python train.py --model="image classifier" --dataset="coloured fractals of 300 iterated function systems on busy backdrops" --train_examples=48750 --image_size=32 --crop_scale_min=1 --horizontal_flip=false --translate=0.06 --targets=["system"] --num_classes=300 --arch="resnet" --norm="groupnorm" --activation="relu6" --weight_standardization=false --depths=[2, 3, 3] --kernel_size=3 --stem="single" --avg_pool_shortcut=false --widths=[64, 112, 192] --label_smoothing=0.1 --loss="cross_entropy" --init="torch_default" --residual_init="none" --optimizer="muon" --muon_scale="match_rms_adamw" --lr=0.006 --momentum=0.95 --nesterov=false --orthogonalizer="newton_schulz_5" --adamw_lr_other_params=0.00094 --grad_clip=1.0 --steps=40000 --batch_size=128 --epochs=105.0 --lr_schedule="wsd" --decay_fraction=0.2 --final_lr_fraction=0.1 --warmup_steps=2000 --weight_decay=0.03 --adamw_weight_decay_other_params=0
Rows from block 5, named by matrix and row number. Each number is 500 + 40 x the weight over its row's rms, rounded and kept within 0 to 999. All counts start at 0. Numbers have three digits each. After the name is the row's rms in percent of the matrix's.
# short0: shortcut pointwise conv, stride 2 (model.blocks.5.short.0.weight, 192x112x1x1), inputs 0-55
short0.0 087:454528564464521482507541499519584534556476444499434536448531540529497501496466555478508447477421460498517484481536494504480511524491442485505540510496589453458481617517
short0.1 110:506440451446469508534485466508515513521472479506499501569530506482584523487449542413519470503477503552477511464444433539416492462451476468507490568451524538477518510475
short0.2 092:450472448491500504448480536527502440541456519486444488505541482565509441600543483488507506466533551489468459475433541531473460459544509581454468490589478419472529511502
short0.3 110:496552489550510525597450509573577508445521520533543527476583509496536508487472456553458470463488501542520450455561523459515508528529544515500453523411462469447475474461
short0.4 081:469458580564492542490492515460562540470546517510517514544509555566517496484502550548438493488407556486574459471461463497531455458533524480599392483510506513523503510509
short0.5 097:390595544514487482562464493511526454545465517542504444536548557521586472477542496426484495445513492523507471474506492479519500478538484472473462470455497498473454472461
short0.6 116:487487474538576496512491481602480462541514568536500429548522549517529541486464517591489482401522538492478422493469534480485485485525521582424464514523498438538517472486
short0.7 131:533464578484485470430492492487494461494517528488667480496554538576476497497507593477524447530453499535511492468484491502494512503470551518517477451513458521435516525434
short0.8 091:470540517472545545506504474564507496471428507425480465547560526504445640525556490480526481478544480435465503524446572487496462499404495506435424555476519477456574493506
short0.9 095:459512522492523569466457513439548479514483573506538495523478480513603535469552484480520556444489546449456480486483468525483477543468522542484510560480494503463487459560
short0.10 106:491473614459436542493452583492486427500515557467530503476492510559435487517608459481522480479449409482486523553509447558511478526527429516471461478554516483471491541451
short0.11 082:490461554490506437562494496472545417471509487473539513471468566543504543518542637491465520493505512525511496483484479460504586438497532518539506493494512522472447459473
short0.12 089:440477598477513519583470480481509460442466532416469522520521582526446453469446515492518514526432542476500380476504534401480507498524479504477442502450494535466503485466
short0.13 090:469456535467444478455508466475485490406447561421431544435502506493514434507484464493514530547540461393497518502494484535479464522529512462463439573491506434493531492541
short0.14 073:541421609488468506522534480485571477510476464458542464505556563585487488556421537467522499435413519487512484485600375481476485476508541543532447485508514474510520492532
short0.15 097:404459569440482484559471490416541483502472465494421468405558514535454394518463528465537529527525516497498545550550517562485524470486523453518462477496446429458503464467
short0.16 078:455497611480502502517541549489564456518484486496602471504583489589503542474389584500526469477528500535457442509528454502484480493482491452554542508525465555469535520462
short0.17 082:488495637464452469491487489508591486474532504474621476491546511568552530500486618490511451508440528552519464493520443411497464512521461516530454509490472501486557523491
short0.18 113:454507537440515479490531491479494580516478509545498482585514499543473502467495541469460472518441570536476503433590503473477455501437513515392564470490519510481479541433
short0.19 104:533531479520529429486522439481494465501506525478476452495524518522498481526484526491477445408507518512503478451484459495483498614491538495470483474540447490496446504568
short0.20 068:451488653464467485488526495486583476500497524484585490493556527622512507518526611498515451511496528503484477503548483386476474475475493516547491557476509480482512543512
short0.21 105:486533550504524516488490443435500463475503511559551529450503509512523488488504552467519471458630475502541456532527488457474516570583500587545451508537451546489530519530
short0.22 088:483568531457424477519493432535508566527470475502459518584537521442509540509483410484451536516527461448538443547574503470475443470532511421509511436529550506504558492443
short0.23 076:504467611422482484509523481479547486456517582498587512470549501536495508527490542525502490491437492440545514448517476443504517519606512505466429540417440521495471507471
short0.24 075:512556551524466456574483478498585487546524469540546427448556460543484498515526560520499446491536488469411487388523495464486530474564498464544460510553525485507488537494
short0.25 077:457467575529491451539534547482520471492455503542546457516547611512548530523533532491487517507471471429489517462458542453532476511501529412544498560506520530453497471559
short0.26 101:532510607472481499569512472488617533502526565479536456466495493552528527528498571488548484459492520479531547439484458434491468494531461542503459472564436449469430507529
short0.27 102:545516535446577451469534489512518475494559516484465485482547492493515466512545548492458505540468458541548485515468518512459503441511467557543506478489443546488499539454
short0.28 088:480515499485510530497514495484513502484534528503557420467515430505460501499481495497449589489530464482603517519610492487488412386477557531506499450510521422469451492534
short0.29 104:486536525423522541517449533403490491472524472483525582558492568486584443521458476487485515424526514464546516492534473485495448543537497538437519513456446472512474519588
short0.30 081:443454521455482452512441476494572476529462541539565508504533500580522468540525495506448458564525496524519443486503548460480558466404488488508541465518512472521490432500
short0.31 100:509469516443438500506499430490540462520486502489548506442539469549488455460543543474511604468472578514526473461523458528616496565508515432524547546561526448529493485564
short0.32 083:550483595552520539538495471569587480458505514449501472548504517540467512545517533496498419513532536503465446474542449518515492491531462485545455503473452477447498496535
short0.33 102:428495520450482491521539520561473437539493488520504589530484478489493454475548515485528427487492519467485497487521550479500525482432477533437515576502502510576503533556
short0.34 108:515471520473576540493490510450426461514517502437499510547529472532559480512491528477531540483498507544418485511507461500495428495475500528418461553433510469550506509424
short0.35 102:519535539454503467486536433444557483492480477497515525537562513532519539537437522459561532465534520587488460535505440428476470542483479513465462526537559503488580473480
short0.36 098:499524468499497519488539530444565537528539500525534545488464488556524513502483547458489540573515533546534496441488542471518452504463479500446426493507518527424491447527
short0.37 090:487508557473507464499536541546509450520461501504423498454454497489492472483482459474471493515488474485466516442530482458479545426532476497576464399493470472512489535517
short0.38 112:472479495462484448541437470544477470436434507518499471570498493544501516466541468486528491531446445498481454528572469481509524484567421485448527482522482417436472525481
short0.39 085:528556549415550507570526457456585492517485471484479475449534436596501503488517509520510457515518499523436449533522543451503431464539541469464479522527460447523484554515
short0.40 095:493497468529546486464453488512461512514469565465516501485472479518539545570476507452561518507494483568474477442509519567551429535429555519465488571491558469509487492540
short0.41 103:477478540473498493536483471604434520555522563528564485498505427550562552485513494528488577475375458508515500542565440494458443535549508459478457505504501470480456471489
short0.42 110:474468523397492513524507489491482491538477471519410477498566445482605552433473534482510475461524498465512465487478550462562465454513519445466496492452496444589592524477
short0.43 099:484566508455504514478507531503544488540509480470479508546473459506523478461397493492518544591444489520492578439536522533528397522462571526491454503479519553536540504501
short0.44 103:483537485485480498491533484478498494511446465526489520538493491522497511435518552542521490432499575491547512466510429459481500474507526495491549466489508532522479444512
short0.45 095:556407482515564489499507404630503485520513551506484507487474562500447565412501537448511558448492490466522457469475485443428476449517460495499474474527505479563523520501
short0.46 116:472474591538502480487536505485476506493520527509509489442540471573482490538428521490477486484494502463496425541544589534470552581487566564465451585555566507452543528501
short0.47 097:489474548416543508533459515447530500480475506496481538556515474535488504427523457478552516543596520503496488500436592459505532516421471437517557599567541543550503470543
short0.48 104:513521474496538487530484447499573497580549529526569473525499500538562515477511480478487505517525509483420529527507507606553412448503529450555442491567483474527483526471
short0.49 105:458521496519478532495506510485533470487492508477515539470561457517460446527508507503503488486582618569494446494561553477515479548476486527542419488505542492567473491484
short0.50 105:571460487556520464498485600484491496487480438495475473548463486549537518450517493511541541536519483459551599487550549541531477533574481440382526501483595489519494440522
short0.51 090:487431497513507456484436485541468486510489531533561518475463480541452456497508583433492557520447557476489521443515518462502474536470477449585534463482519525518458509494
short0.52 109:480532544471501482522462482574480450484470548543504492430500441577494445518446500491515574478550586504445544504514549513562413512465485478517480562507538511536480453491
short0.53 116:513490471473433478484535508591475452532518485499532464508461480512567522494504542550494496536457513511538468546439538483552529546493485401565438543536629492516516488525
short0.54 096:508482479491517521487465513560551457544482493509474454524497477555502557462418497469512569498494525510469499463453503488560470491523508398459501523514572531521502494508
short0.55 110:518450516517475489493529544465589474442516489512556459519465454505526473506500547479473445577456564493560460524478518509478439545492580444387584507489502503544521517506
short0.56 105:508513493521520439555395500597478539510450477518536419567525462481492546503583566522453478469474469489484546425423492535527496469556473439571498496510517542508518506448
short0.57 105:471454463487516451504507591469470504510550452450478519474475497545429491523474436498498520474522520473486427526393505439410480496555489535472471561522496491493499518568
short0.58 087:470434613487559534477480487496491542465452486443543479497565477611496492466521503491540533492514460463530494485468478480461567548465476519523534549454585457493516567525
short0.59 109:475565537537569478529528469505504468610487505562453477555524548477503489501500508506493474432513435510530406459496495457531414486436508484469499467453446474514516581498
short0.60 102:460446532452595520526508505516556548475486535515531499521468509604466454502502513448500467518443445504483519531612512475471521513475396570580472449480531487533507565473
short0.61 103:491444539441433515503504501502517447460422510526515492447504552579488503484421509505525557507456545493458465420514451538528421519505463463486449456485613545481458486530
short0.62 092:490506617512420481559467544526554439467477527491583469521577541590489445481479580446513436437515528519513490534506480491484500515536505515548573514487497500529519497504
short0.63 106:464497489564518525478442529612443509492464491509479425491532407544432465495552502479499558476483465422524453526480512537505460419539504522417510607450536521515618535452
short0.64 103:456483540513527520555481500513544468464502477531498518440509487557567572545504534460493469433466601489470571478516449474495469527401500533591449535487509548452514479509
short0.65 104:481502586538495559488483455502444494517462485497586505533552467496530467408436516465520579515460502528510516513542473466464536467396507578486474475538538524507518483523
short0.66 091:511467512495493497483426454560473490495480519543595513493478453503523486497537549455524543521494514538519550474537487451564502502498471584407474473498446504505499460465
short0.67 103:460481547488518474493487531578544482453487474395456438440494471523481483445471558464475489467525492467526577503498463457440484493537481497479486484518416462497532507518
short0.68 107:512431595505468501532506440505560543539493476505562458447473450501538531479495502516550598543449530468490436506500529601535494505497506627519492563559568441526536499513
short0.69 104:493439494447497520478521492473619438498458482524451464471506437513575513467445543456505500460488485594508498446407497522497480502506442431494461508503529537526432570481
short0.70 079:502467510429458518446533482480562509487492475513540451529535485553499504480453528493448537498552485592467509545492517587541455519448495479537509538532469432479486515552
short0.71 106:541468410542549453489543450477526513456480495516486456510543484571573513442441528533445413440500424516562490474471496568424522526463435469484517486511477467487442499463
short0.72 104:512516451496514506454459486456571521504513442480429421502593420521544437478516521488557545462525486496446483479467461472490507414510493419486473494513525523513469468525
short0.73 112:459520526483486538525547507573557516503441469502477471467473496462504541522442471422590641487578415485445534475460493524492457460551493549480485525554478494459565493526
short0.74 102:481487578462498452514502490507487528528439446510568526424473468414464447526490578496498515480468441489489517510492514451538415546462511581551542435464477484494555476522
short0.75 055:508481599486491496516460525540612489481493509445662525485519451560537493529509515483508522546534493505490483485467551455537475509418492468422535546543525520518519538471
short0.76 110:523463553491503526514466525450583515541485457544483498472522457507426447546420484485501529453512514517480499462577497535475457604516513510530486452512527576551541586508
short0.77 115:506501490515473487462496462477589546410508515517601525451481492547527578569482586501449512463424496462563523541511564468518463536491530456551463481538504491436495533486
short0.78 081:523477566470452467558480512486567466482498508484628454533534469607546459536406602494497506531523509556516516493469528468517485506455500540490516518476500475514501494524
short0.79 108:476521511469472506541528475501517431469518533511574499478524415552534496558470527476487510459484509540537532490521461586526523577553561497352485461461447511457508495505
short0.80 100:533521526421522481493437472552502439453473508446551467518603482541536506461486555507485520504524449528520513563496536485521507513529490508482547607504540526486524485525
short0.81 109:516551529550575457559528485507545538464479535466469472562439487550524503555661539517479464510439472493486533476517455493480495454454473566448520475485515471518444492513
short0.82 121:437528482515621460474522553527582508488507475463516518442487487449523516470519492553530606430524566490456435449521437438483523456458526532460542491522563538471492502458
short0.83 097:487437543404462532503534519497476505533460491548497504477464458556551467540588540511477538569425522508520478471538481571543502527585468507552467505482538474464475512503
short0.84 090:535492558544497468487370514458504448519547477441563502479454463451486525471500504482503493494495545529559606478482510488515461479508497483438477581447456535535481534442
short0.85 108:497532516514507528580472523562423576509431454430481422511494458449526499556433490542503484543537557445488555559497551525491500456475502468458543455485537431567501524596
short0.86 094:517508507543496508485498553524535499465479497543587458532515471602582471473515535530544486483508450504446522574577483496533393452597461485454487565503470546496484485469
short0.87 130:542495579510444480526455569578594480555533566517592415454571504542557486456495573502491440517524453526524556484472457404478522544531490507469568477479451464520489464519
short0.88 106:480474471495469525471501552518541475510429481454530386525486483481554487520445564529503493481471480491474498548492499501496498489473459457497503490418516438509446408612
short0.89 109:487506533423405477501554468496485474482507444455441500530499456499511454470435518493517507491532550549481533545496517438425464505478418470444462510568456492461503550575
short0.90 128:522498641482457459474434447471633466446514521446607530464565532546533525537484627464480508451474495484476494521520514385499537468487469485500478466467497508494511482467
short0.91 114:529478542407468577520549557476506496485494475492496407448508447494534534435488474512475501497496573448557573448535511492450553489439477547434502497539574497511539545537
short0.92 085:477455496520457480496499490537551482411488492420549445489546558578572496507549488506430518544527510490529555528503506475535447482428524443504485479494523461492524501537
short0.93 094:522491610479447483523481541551559463508489527467515481529523464548447491425473476484526514435494568484461576570473493520479540541424465507549519517531470491511514516468
short0.94 103:539464529477505482529476526561484555553511589523553486532582502525509591532519442549474581449502512447546453574443471506560488428505502501470560480561462488539511582484
short0.95 099:444515501519509513436472512500472503504544537424557469455548547483554476502470532512451437497476493512458437535527586523522438555481522505442487514516501490455499493570
short0.96 110:489480523478498504405517515581493484515490494521506486539480440542521468470550540495476524440495427560495353501553533438493503502572476511438497518451491503459465548476
short0.97 105:493480581517476449551470501536435488454411500481464510393494415480496498547489503500469484509551464471498501540439499612470463485488443559418483531428530502463472511518
short0.98 099:452461506504470490472484448499523489503520539405479454459536553552475533503490457540431505482494487540561504495523436471476457495427452472457454521451504520497481460525
short0.99 084:497533632473499480472525409538548534640469508553601484479556481515541485496501494483499518463456450490531455472499499405486538464506528518461528499480526449534511540450
short0.100 097:475523549519471512504474449431501485464509543412427535453598530535468522445462558493507472524495524426484467513458516484490537463452489527541523531573584479500503554533
short0.101 109:495448478462504468533552527536559515578472520558466420496476491526492498526436502451529477432520461488483478437484439471427424521490445476485509498476528481482506549466
short0.102 070:451510658504497483541510426516625490486514494473657485507540520613533572480504611537445424529490502493485515454514479465517539491522515463516512522498482568513509519518
short0.103 084:493567540554446419463512468453558494516498511557564438434517518520454499523531607495480448470545493524465560445539483507496485415459539548590482413574493478521524418502
short0.104 110:535468557533453464499422469496538520485486524513561443551564493530533515469532559513514561569474459536553475512450484420497528510529503517567510505552523490494518517547
short0.105 117:480441578533425528518494543493453502502474474532461458503436504536509539500466490508450516481424522510463518479469478476456476599489462483587453525536497497486498510472
short0.106 099:560556480450513462528513467493502460563555481487485541510525477441517461506493532500513466523457557522560552515482515557514466501493463510438561517448517517491493475432
short0.107 122:452494547540492482493451434488456489522456458511499494480520476498405520416472538507503456467512554506522590428530575463514465482517456560481482530449580501553509465474
short0.108 104:544469556530481471532467505528521477505524493537462473522437442555529483468526492536405468498420458524493477428497475430491509549435581473442530472472490446507418456499
short0.109 103:510525475544521542490597489553479510601526467519468466562556450513588556447573560504493393515551538509482488488544420540476513490467486464495480515466501456431524519520
short0.110 072:499481677446502513531483481551591521487466517513529542496537513606490550520551546499501406479432472490555539461518456482484622508567489514525493483480509470542456478504
short0.111 089:506525539521495500539442456504528442489490481513527451497471518490497510467421610533555522487557554490439493436506553445475482438484508504498414442513459511527493483485
short0.112 104:521528545535513458489493487530519499502554555471477463482533483550540476429558508440495510542542463524502479516495544567507454477486515452477499557474543486478449564425
short0.113 111:509464539474472545538492505472532547535545473470536546557559507556487549501444478455452517572493434471449465493451505425507457547463527488567478470488530461511431494483
short0.114 094:488426504443546521558507495561541473552535469557464516471550533411548516442496474460471406459476485481506450365486499502476505518548547500565513479500504518500434500505
short0.115 103:518424490486488502461477426537513569481511500481453455468472531571515519494478425525493439425544499421482567480515498560417458476512468513490485441588513533455514531497
short0.116 110:506460347493538444443519552476466527509489538539481590510408494607494497503547493544495494514529454462490440515492460644505537461483514473429445465521529493499480480527
short0.117 107:522434484512521498476527473504568542530511522484508511465446476520490481435505502503439510488453451453522394472540500499495528423446546466493517486466548471508479556411
short0.118 082:502511690519474507553515440489599482478497516480689486498568525616540527483516647477498497508496516487499517496527481431492510499508510478540497521508486514495503491506
short0.119 091:466486460503414473522544450456523475514542464516508528488481468537459535501438508460473475474476446605524477452442465472497513492493464423495609427507478531490380518500
short0.120 111:475516510484493449483550575492486491520522498554486531529521492553582517493497527503473537427510464482545510484536527498481447452523533511561481567527583548491511499471
short0.121 099:466500560559443452463457547552521447540488465452405456458456527555487483554489482478492504469587526471547557476523532526459500535461522473434512429533531508489534493481
short0.122 094:529475533501499540456486469506552474503547466472421430519555501552529479490554546458503487550517468425559577443510559557474503540485526509475505536508546448489480420517
short0.123 086:486548582523526470473531553432569488488533495474536544474540504603530531518548559504506465534476528465552616423568487491493579536498508444473527498475561491536471437593
short0.124 107:458478493447438517517545508471463523445520467452579468515479529564518548475425529495466475585559406523529578579461485643522487476524516471577541503462512583500551538481
short0.125 085:514502591546511506498514499486513474501471486495531502476501481459482506442487530501515536527505494437496486398473518358503531460513479482545453480593501494529606572477
short0.126 098:510512560538464501527524399444529521482494513551612512529507518545555522508503592467494471507493457531496439459489478408468456513499480511475481492473473459448528467487
short0.127 072:492480598518529542536453444469565486551495488467543480474616521604557472493530492470486454538597471504532448518537468474487470458467544481500470490516491501546545562517
short0.128 098:503491604427508510561462522583478484500539481500554512544514565554413502457479553456441482559488504478486559535510471435536583481510476446561469549479428556550450511508
short0.129 102:524497426473479496465550536539550491465457573444393416469515473543538493474465553479443525462492480457539477519495501505503509476510474481558490472472487469522414455531
short0.130 103:499453505493493485436504479584532517516556431507546441464517512484507572500439531524517494412566420451525531455500478523478560495452462523531467493561570535518500500477
short0.131 092:581462514489545478550538460477565458416496462412494445491499482490583493417539588523513481463497526458477504488476519545499435492559489509551475551503590518516436446548
short0.132 108:563516525469536504522507455515520486487492542521561503473555465597510513426417523494496449515553418510504453504510472514425516505533388543506505503485538491438568548493
short0.133 068:536456623493465492542522452532533474449526504504610517557538545605552584430509605528460473567488543497459545474514461442492466514515502449521477523511490540529473529513
short0.134 092:536489602516466483499498457495577504576477422507467509477590452527519462469482556502478492573560508498543499462479523501476507430435465494504471480607495492540427494440
short0.135 105:493520541594530512518515438524477466552494479461482453454527523442434470481514543510574480453625532439466447513471472514477520473559506495531540483556507478586504560507
short0.136 113:496403477517495457489521500561522477496473476493534472491514456488536546449553473569519477463562475526437581458573510484445429543618471474482464476495487498460485449509
short0.137 097:526536534580574487487479409511466496488484489530526456462493525533469537504537489514573523476491413466476467553498560486532530520472476533543488484473558498442464462458
short0.138 071:508511645482502473536578525545568445516466480497596472518509518602580489489520564498480490513503482504441542528506473441474485566521502527516504507534540497492479486548
short0.139 111:455536491481547512457511467510549464483571486427501472450515512504535443560447474522461471487513467467513463506521503492500468485524515538460496466410444463450507568432
short0.140 104:523478534554475571482454437477551492454527530442574475502494504551475490507499444520454471483477446422589522537531507478487540489512494455566458438574456502507488483555
short0.141 066:444492622499442508524496479513606454455498530499588512472523532544526516590470609498497512484442454483491494507524507477487518466500527481504466498478492511463476537518
short0.142 091:424507601526491505534529455486519478585501473477555560459516550528458536491515594490489495497486484497476494488491523601480543479540538448541450464532514532552453512448
short0.143 090:540453537547427439559509427505549515494479516405529493452503474496528537457486566533498487441460501431514523444509450424516540508534464480527459475503461460475494530494
short0.144 106:535508510428457536474459474475510503514510489508570438481511491513449504440483555462487511470464476492481508498443527555544522539494425506433454455474410625539536547469
short0.145 105:518484534551565496502569458389510538561579497512503416614545473506523494467492589502515472437505487452453483541472477453521495478542459511509456479494505560526562495473
short0.146 124:526578597476479494505458476458614524494465501493570468490519505527567567465449611490514485478521563491512522530461494376468449502513452504521539555567493514479568526476
short0.147 094:528474539513499463576509509461546513418540499502479545558522521618457467560552608488488531484492445509503485554437526601535480522553528536503491487534516455471522537519
short0.148 101:526480478498496482533530536483476452501509537469627518610495499517523538522496575490504445487525501487541529483552446415559621495419494485518549487478490495534486444483
short0.149 088:478556542530479526576493439505550501502454512468492402500499481567579470501544491510532544445564483453454486475422431488484557451445466518545482504466473450473489508445
short0.150 092:530421546523481527504437530478489545503458539511512479518519511555520461514557495509551451487563503500430508479447547525580510494539480546493429532524425474487573422558
short0.151 100:525528502532520540490505505469531432465422492588597476569404556493473511435547538540429472529480501438454482474441470420501537482518523499547500493533520507519495451425
short0.152 111:456487599524457454541468473442467465462456473524550479540464458539490524488544590493445445569436554516486523561510489507495524461472521492552481432542474575502481513470
short0.153 118:564490574527498568585559492521571526534524520585473480463560540495503505506497502491458491569524499453489487496464501658588531427512486515447468490466492510502506519449
short0.154 105:472511563559409459524458433471502517483475485508478461419444552438534446507519475480525527492563550485558499412530510559493456456598475562504477505459591516504503560488
short0.155 082:487467496434464533501466493481497523507463505542621482521557467560541470465495545532516498453503545499450554471447478480422472492526453485575498485491476559486470533482
short0.156 107:460502479510565558549522481498574525522484454458477439483503494510554474504518528489490480379474512429522511491479500502457475415475487507533519465502421523567538524539
short0.157 115:463498554436493473559561495586512545476494550456576463588565538579519561547469559514464496557451490484564544517468471458510494462447561514504510498487430471432567473493
short0.158 101:471476535520508548482552500523511431520448555476481455534453473500463530473472513556481555488491527495451573435487528544493431538551512533477470444487506442442474533564
short0.159 108:508515539527568469518467474563530535519495470489481416432429489526519519452480542593475448481460454496474420449533502502508467476520484517495547501463497564463495512481
short0.160 096:536472558448442529472499471499506469494477525500541554446489488520487445489561529475474459506508559493566458523544499459537475456495468515469503454464466497584489483486
short0.161 118:503441509532577505431504444497551481438457497475492467502504527492487445483486437442533462545554568497409546478439501538497444380536530522464466456509583531435495534525
short0.162 105:499521530491440439598481460435475547488533492477512525452553530508526515479486524505407447456469444504495481488513466471449550624455556464473489466512496490538416520482
short0.163 078:478450669523485493520492465459544514493477522510643511520531504548549533503555647481510529531495539458536473456516497382480547499505507480494473496507504492526488474471
short0.164 105:535516462512510498485448554552542583471505509491485498498461447550521474569511546539563487501490565543528516570475457484490468451532432452400551483489517518504542447537
short0.165 100:436500462532523508496467503588525540481531442470418428414462494502511472530493506495569537549597552503468510505407545492502526444515471502480501451431527525519591464409
short0.166 108:550480563466515476516455469483448498457498548474486474610555578530534541431529508503491486506504489489491524559439521471486477512434464562493460496454500517433492507470
short0.167 097:451459488523543491484480504540488521513506533511575527498530432512457452546556556494512561465391526442498507493509486536447463467570429504605486506469502517529518535469
short0.168 099:537534485507461384515550503523534506494472502512515427482509496540515556510489474530480526465484568478532480484506524580461567437497451488493546527521442478461512489546
short0.169 103:480474531549499484544561573486586504443441473544540516559532457575509571574477509503524503411486447514460543512506419500470512513471477445480485523553456521475448482477
short0.170 081:489556564524496568490485519483546529559588555494545490546561445518486490486504509571476534530528488483493477515523486494510573399477540482544472497520495507478508525469
short0.171 104:474490599523523507498512470503549517471466442565565521489514553599472475492441557500457469531454443459527507554480504482498594505525492534501586542484563559512507492544
short0.172 114:527503475606423468468549474524430511521465546447499460558457514506569501492444539520467468510437456522480541502551484467499434552520476505430445586456493448491491557539
short0.173 095:511477480417477451448533496540508528514539544508630557588543478465464439470587542498461510544480569495424412433455497515568496557514486487485494519514501440528434482524
short0.174 115:504495483560571478507537456592528618495463507534477458575476436574523543527589551506524480505424481433478520471549477525492517496513430451531406479482500469484482459471
short0.175 099:465425532444512478478538457530533471504467538530456434556448500506518429508441488482495494480480496501490468452504537663506464497473499540486505495449421511482478428484
short0.176 103:499502567525465497465449446443558455524488524523634467516557511584502522509413584499479455459494487526535491459585456513463425510617505497451532494494528523492477502503
short0.177 103:463520531530487519579427420490438453473542593527517453515503474557505498448469538480471551484429521503542520512527441472524499476482556521425483510473553518575427446447
short0.178 087:544526577513453552566489511476496477432457501500527498413524551559490485532518503514455541426484492530540515494490493454455544530455514501555456501520485541474433526609
short0.179 087:491451518490474493503614480516471499513517466474510473434573435596519470500552566528536488525499432532478447455480531469505544503457466456467563489521436502444478525455
short0.180 103:537510543468497479567519512474564484444549461491592485579532462565521518518474527563499449434525504494517515539458462442451552511426489492465488493532452471438450465522
short0.181 107:549484556589547445525473539568569504473476509523523497498552521529464494497490503555460500486495438466510464426493489516492498444571498569548512501460490539460461465455
short0.182 116:515520501590484524492484536489599521470455520532462460573467466521514521506521520469494437462493472486603506424462512525510511522501552465497476472464455478515483459448
short0.183 080:503495565499457496473433413539583466458513458441585519479510466492466516578554561499532493542484532429513500469483541458497448493540467476535579540419535468465520518560
short0.184 117:488474521591546484502507489513478485490521435478471431471480486484512453507494478524477475475444493493565491554498518487459535456605496502478424463475501507434537560562
short0.185 105:597487503503481448558499525498394511526517519539601520489504529488514533459432529481432475506420446497498505512516553493514513484529529510489551468480520508549499530500
short0.186 084:491440565467465458501544414513579491484444526521601507447547517611548467436524535542479548508498440466498472559560448475490510475494516428575524504523484462474538480481
short0.187 100:472512560500513563523531498486545464466521512519496505522567524543500408534465546464474446456448533592468447524515465456489452514496532457531497530485453462525517436533
short0.188 112:482524492479481494451508509600415498470483477456508423499507494479484507479538524526490502498620498535586507543464524472474602511547507554482520518503497442465521516514
short0.189 107:549549516506508505574451558474457577528538504512537477521542522475514436470503550584503415439456534543474428521483478459492491532550438518461511468452505527514459532455
short0.190 100:504483484485497487505489407537491430482524423490532472518509534533530435471470582523481484549482549491523523445518563527528550536582514409501545466516593537527458455508
short0.191 117:543496576486567473506515499475528540515460478563457495455530519501508502519415480509467500613517526461482432508466499432535566557467541491500450536478574499503523454470